python train.py --arch="resnet" --model="image embedding model" --dataset="drawn small creatures on textured ground" --train_examples=203450 --image_size=64 --crop_scale_min=1 --horizontal_flip=true --targets=["colour"] --num_classes=12 --embedding_dim=64 --norm="groupnorm" --hidden_act="silu" --weight_standardization=false --channel_attention="se" --depths=[4, 7, 4] --kernel_size=3 --stem="deep" --avg_pool_shortcut=true --widths=[64, 128, 256] --am_softmax_margin=0.3 --am_softmax_scale=30 --init="kaiming_normal" --residual_init="zero_last" --optimizer="muon" --muon_scale="match_rms_adamw" --learning_rate=0.0075 --momentum=0.95 --nesterov=true --orthogonalizer="polar_express" --adamw_lr_other_params=0.0024 --cautious_weight_decay=true --max_steps=7400 --batch_size=64 --epochs=2.3 --lr_schedule="cosine_restarts" --final_lr_fraction=0.01 --warmup_steps=140 --weight_decay=0.2 --adamw_weight_decay_other_params=0
Rows from block 11 of a small image embedding model, named by matrix and row number. Rows with one number belong to one channel. Each number is 128 + 32 x the weight over its row's rms, rounded and kept within 0 to 255. All counts start at 0.
After each channel's rows are labels from the 100 images, of 14976, where the channel reaches its highest value: "strongest on" is what is common among them. Only what is clearly more common there than usual is listed. The data: drawn small creatures on textured ground.
# convs0: first 3x3 conv, stride 2 (model.blocks.11.convs.0.weight, 256x128x3x3, each kernel summed), inputs 0-127
# convs1: second 3x3 conv (model.blocks.11.convs.1.weight, 256x256x3x3, transposed, each kernel summed), outputs 0-85

convs0.208 [133 142 139 135 143 122 181 114 135 155 128 110 138 140 116 193 172 129 153 127 119 149 129 119 183 175 139 172 109 172 139 143 127 112 139 133 181 141 202 207 130 128 127 129 164 130 179 128 121 118 179 138 155 134 168 198  88 129 133 109 215 206 122 186 129 167 153 166 120 125 133 124 141  86 157 135 125  50 220 131 141  55 147 123 140 160 155 134 113 148 147 122 115 104 159 101 124 131 129 135 147 135 202 120 168 131 141 134 131 132 152 220 172 139 162 127 131 186 145 128 130 119 105 161  81 127 116 133]
convs1.208 [134 160 113 112 126 148 154 134  73 152  38 163 135 241 117 149 131 112 113 134 133 100 140 132  29 135 151 159 125 144 135 145  34 140 168 156 133 165 132 156 155 163  67 101 162 142 152 159 102 156 142 128 139 139 140 144 169 132 126 122 131 124 118 135 251 120 124  99 120 117 115 116 113 143 128 110 144 113 104 115 126 148 150 101 120 155]
strongest on: spider; small; brown

convs0.33 [124 146 164 127 130 119 124 103 151 106 130 129 153 134 103 157  95  67  79 125  86 147  70  74 110 202 151 156 163 157 147 189 123  98 132 129  92 157  33 178 134 121 128 152 110 156 149 123 133 126 130 117 131 134 149  77 143 125 122 131 189 120  91 160 132 141 164  94  89  82 115 104 144 140 155 121 121 112 153 131 154 128 109 147 145 165 162 151 129 174 126 122  79 111  65 154 116 120 132 131 153 134 193 138 151 127 179 120 136 121 129 165 144 127 163 137 142 186 193 134 114 134   0 186 159 125 100 130]
convs1.33 [118 126  85  91 126 121 142 180 171 142 116 120 130  78 122  96 102 135 138 142 115 129  75 104   0 125 148  90 119 136 154 130  64  93 127 138 121  85 142 156 101  99 210 113 185  69  97  73 121 113  79 128 163 100 147 125 139  87 107 131  98 143 143 125 211 115 116 100 144 139  89  82 103 145  97 118  91 119 120  68 159 152 140  57 157 141]
strongest on: spider; small; red; colour: purple

convs0.85 [180 139 132 114 124  91 203 111 146 120 133 128 120 143  64 211 171 124 143 102 134 150 115 145  67 177 140 129 141 174  65 177  85 126 121 134 185 149 160 151 129 123 134 131  93 121 226 125 124 111 153 126 135 115 143 214 126 152 143  69 174 150  84  92 132 154 116 194 125 115 156 170 155  96 144 129 135  97 204 130 139  77 136 130 122 136 141 139 119 106 172 132 103 140 172 132 126 136 128 142 123 141 166 129 175 128 149 108 132 139 112 170 103 133 143 128 149 211 187 151 141 131 108 164  87 136  56 151]
convs1.85 [112 134 109 183 146 101  86 149 100  93  90 110 112 182 147 109 151 155 127 152 149 156 152 148   7 119 188 180 169 196 150 114  69 151 155 149 116 147 128 108 125 142   5 146 135 147 148 150 114  73 161 113 144 148 138 141 164 109 111 143 185 176 125  99 171 127 169 130  80  96 153 117 110  73 120 109  96 142  94 163 111 139 124  99 138 100]
strongest on: spider; small; teal

convs0.195 [179 110 110 116 131 155 147 160 115 140 127 168 141 110 168 101 183 126  91  93 180 137 100 113 150 121 148 119 199 164  50 208 158 110 127 115  94 133 139 213 126 137 111 124  99 215 164 108 125  77 141 145  94 137 118 147 106 135 133 125 101 112 127 138 133 120  87 140  15 127 145  94 129 139 141 120 109  68 107 133 176 184 119 116 132 192 101  99 139 156 131 155  67 127  98 126 133 135 129 107 104  84 116 136 162 137 108 100 124  92 130 160 140  93 110 122 167 169 156 105 118 140  84  89 120 174 112  51]
convs1.195 [133 103 118 113 145 165 138  91 104 115 195 119  90  90 169 121 124 126 152 187 179 124 117 133 146 144  97 167 166 155 161 179 195  73 119  46  58 138  64 108 115 106 129 147 102 117 101  43 176 122  70 142 139 141 139 115 137 133 133 140  75 125 148 129 186 103  78 156  69  93 110 125  39  87  88 126  66  72 150 128 134 126 139 127 109 129]
strongest on: black; yellow; creature: spider

convs0.175 [151 140 139 149 149 118 192 119 134 156 138 163 147  93 118 160 129 127  64 133 131 153 159 119 101 179 109  72 117 128  44 103 100  99  97 120 129 144 131 123 133 126 132 120 232 129 186 148 144 113 211 124 113 112 130  84 130 130 132 141 173  71  80  99 132  95  89 130  80 131  95 109 140 170 192 106 122 148 200 129 162  99 114 140 128 126 169 117 101 161 156 164 183  83 112 104  95 113 124 166 140 111 185 102 109 127  95 152 136 116 101 164 117 123  87 124  61 152 134 188 148 157  65 115 151 139 181 104]
convs1.175 [105 172 130 122 144  92 122  68 109 121 164 123 129 224 117 148 111 141 113 107 117  98 100 149  72 129 169 166 164  76 175 142  88 135 159 151 131 125 169 158  98 119  95 173 185 146 141 117 110 151  98 111 168 164 117 139 162 117 130  85 120 135 103 153 125 158 130 125 161 110 135 133 114 143 139 138 142 157 160 168 136 109 153 163  75 102]
strongest on: brown; spider

convs0.179 [136 141 171 127 122  81 170 119 100 107 131 196 163 141 164 196 164 161 115  86 123 116 113 162 115 158 123 152  90 177  93 150 158 144 132 132 119 125 110 193 129 129 121  98  68 127 150 145 130 121 202 133 127 165 146  99 128 140 151 122 197 112 103 165 126  36 126  93 122 118 133 104 141 113 102 126 158 145 234 125 134  95 150 119 130 164 131 120 116 117 175  81 150 133 140  54 136 128 127 139 109 154 189 137  59 131 143 101 134 183 133 182 126 130 121 134 137 208  77  47 134 102 135 134 141 120 111 129]
convs1.179 [134 187 116 175 168 113  96 103  33 113 110 119 133 168  77 172  87 115 139  94 137 140 128  95  68  95  44 106  93 120 153 102  83 110  97 101 144 102 130 124 108 121 143 107 164 116 107 119 116 140 123 139 137 127 106 129 162 146 164 126 147 103 150 107 171 137 156 149 125 130  96 170 180 200 159 152 150 143  97 154 128 131 141 173  66 151]
strongest on: brown; spider; small

convs0.151 [112 140 126  97  79 110 206 103 141 142 135 132 109 154 132 120 202 122 176 115 102 124 134 100 107 110 148 143 168 117 121 147 147 104  94 129 130  97 129 116 129 243 108 119 162 130 151 166 131 120 122 111 130 127 134 122  91 172 144 101 120  88 153 125 125 120 103  82 174 124 127 105 128 136 146 223  89  71  86 126 139 138  23 102 128  80  86 128 218  87 134  94 127 221  98 120 111 140 124 121 115  93 145 121 136 125  81 133 126 130 116  86  72 157 209 135 157 112 135 113 131 148 112 127 163 114 117 143]
convs1.151 [145 111 126 155 117 145 131 120 211 136 144 137 111  84 106 135 123 114 143 135  97 113 105 184 175 131 117 167 118 119 141 135 138 130 102  99 112 147 142 143 106 108 160  99 114 152 115 138 161 132 125 116 125  80 134 106 161 181 117 138 106 104 130 145 219 120  96 127  96 115  50 110  95  85 111 103  78  74 120 126 120 116  80 110  89 137]
strongest on: white

convs0.34 [145 118 154 137 105 167 141  92 106 248 122  87 126 101 124 118 230 111 160  96 188 107  70 124 121 140 129 148 140 129 155 149  87 134 169 126  57 156 129  91 123 145 118 138 175 135  83  84 143 193 141 105 119  87 108 127 156 127  95 109 152  68  92 125 131  45 149 111 178 117 129 103 148 140 170 135 136 154 142 122 107  88 117 118 132 145 110 114 147 144 126 107  96 112 102  76 127 118 139  99 112 116 220 133  96 132  83 137 107 110  87 142  66 107 104 147  93 197 149 118 122 142  95 122 105 101 108 154]
convs1.34 [155 131 120 159 160  93 143 124  71 150 130 155 138 161  90 167 132 165 159 156 122  58 133 129  59 103 153 204 144 124 192 103 124 114 192 118 147 121  90 146 147 142  74 109 121 163  86 126 154 142 115 130 117 135 106 134 145 135 135 163 173 145 130  91 136 155 129 120 143 130 118 120 162 157 138 120 129 137 181 179  67 203 128  73 126 126]
strongest on: white; small; spider

convs0.90 [ 66 117 116 138 103  80 124 123 110 145 146 158 105 113  86 109 113 130 130 109 135 121 130  83 103  79 117 163 154 166 112 115 131 105 137 107 173 177 154  94 106 115 140 149 152 169 118 103 137 101 114 117  91 105 113 130 123  73 126 135 166 105 119 176 117 121  92 255 115 102  95 116 133 128 166  60 161 121 153 113  83 138 171 123 110  79 129 133 161 126 136 120 132 123 136 251 127  85 124  71 149 117 144 125 160 106 132  99  60  87  93 172 135 130 116 145  76  85 135 138  80 168 104 138 160 114 136 159]
convs1.90 [140 139 130 167 135  88 138 164  85 134  95 147 101 161 156 139 162 119 118 109 121 109  82  25 112 123 120  91 117 145  55 137 102 142  62 101 116  92 144 122 173 140  99 208  74  35  84 132  79 109 143 109  96 161 125 141  97 113 113 135 144 121 115 101 158 131 104 103 127 132  64 124 160 189 131 131 122 149 166  79 147 153 128 173 120 153]
strongest on: white; grey

convs0.165 [160 149 168 142 180  92 162 184  96 132 128 129 118 126 118 148 131 137 119 128 175 143 150 143 120  90 102 190 145 156  62 131 166 129 114 130 104 116 104 136 126 137 141 146 255 105 170 147 127 116  88  92 136 128 154 123 154 120 116  99 155  62 111 176 131 118 122  76 142 135 126 151 125  82 174  88 129 137 149 124 152  25 116 130 133  64 106 117 121 107 162 141 144 118 141  76 123 120 117 124 110 116 139 184  97 127 108 138 129 137 125 154  99 115  66 115  76 219 163 124  93 131 137 137 158 119 169 106]
convs1.165 [138 132 135 167 156 160 130 129  26 151 101 123 157 201 186 146 105 126 132 131 140  94 100 198  93 104 177  91 140 112 116 142  80 182 110 133 141 180 112 154  99 122 102 205 151 139 121 147 124 122 117 137 103 154 135 140  50 204 113 122 112 146 136 161  78 144 203 146 152 177 147 171 137 118 122 160 135 147 141 118 151 132 113 120 123 142]
strongest on: brown; grey

convs0.97 [ 44 140 157 101  95 134 102  66  90 118 115 113 143 101  73 182 121 107 132 131 123 131  86 110 127 130 108 107 140  92  57 174 114 117 133 128 134 100  98  84 125 146 124 157  98 211 148  57 119 158  95 100 133 104 165 121  22 123 119 112 151  64 139 136 127 180 152  76  67 151 101  95 118  88 144 107 120 106 133 129 180 102 124 115 199 123 149  87 132 176 121 132 155  32  87  84 112 158 123 121 126 138 157  68  85 127 123 121 127 140 133 134 117 106 119 150 121 117 165 154 119 135 102 127  84 122 116 115]
convs1.97 [159 142 168 158 152 163 187 116 105 164  45 147  81  53 162 108 124 125 125 111 139 115 131  88 144 122  84  60  80 167 118  92 157 118 140  59 119 143 123 104 117 189  93 140  90  92 130 111 166 126 120 161 134 123 126 115 131 173 158 152 152 109 112 116  97 121 100 118 103  62  96  66 169 109 126 142 110  74 124 164 122 121 128 104  87 174]
strongest on: white; teal

convs0.238 [102 106 123 130 147 127 117 142 105 140 124  96 124 144 130  75 101 116 160  92 110  95 176 126  82  99 130 127  68 119  87 129 104 118 131 128  45 109 147 199 127 135 127 128  78 154 142 152 128 105  64 123 119 123 129 170  72 140 132 147  71 119 142 110 129 230 115  74 111 128 108 164 117 120 101 126 145  53  53 129 162  42  88 132 170 149 132 138 140 105 126  76 163 110 113 109 111 141 125 123 131  96 151 135 204 130 129 138 125 155 105  65  88 132  96 126 153 122  76 144 144  84  63 135  75 124  74 140]
convs1.238 [147 175  94 140 147 121 110 156 150 140 119 128 105  73 124 130 135  98  71  99 158  96 118 152  72 121 172 113 130 144 161 133 102 141  87  95  80 126 112 126  96 102 144  77 118 128 126  94 139 141  92 135 152 136 125 123  46 114 122 136 166 137 122 122 166 165 100 123 106 121 105 138 104 120 110 102  70 104 133 156 147 180 123  96 122 177]
strongest on: white

convs0.78 [ 72 122 174 128  89 163 163 106 142 155 132 131 104 135 117 153 152 106  64 122 162 123 150 145  76 152 194 156  82 128  99 136 119 128 137 124 101 138 124  67 128 198 140 108 189 195 149 159 111 164  93 108 108 139  97 159 102 161 124 173  96  39 139  37 124 186 117 153  78 108 124 146 127 112 105 141 132 136 186 120 205  92  70 106 141 174 153  85 142 150 130 114 156 135 105  72 119 144 127 121 126 125  51  86 133 115 114 117 118 114 108 130 109 151 156 148 163 107  94 103 113 103  74 111 134 113  92 109]
convs1.78 [126 117 147 144 159 112 156 116 107 145 130 133  84 166 164 146 122 120 171 143 168 103 117 121 119 107 121 133 132 159 144 109  98 105  88 117 100  87  74  64 104 124 147  97  92 142  99 124 112 120 224 119 147 114 120 108 124 161 122 130 134 104 101 129 195 142 101 141 109 114 162 128 103 114  84 148 108 141 138 146 126 176  97  91 118 162]
strongest on: white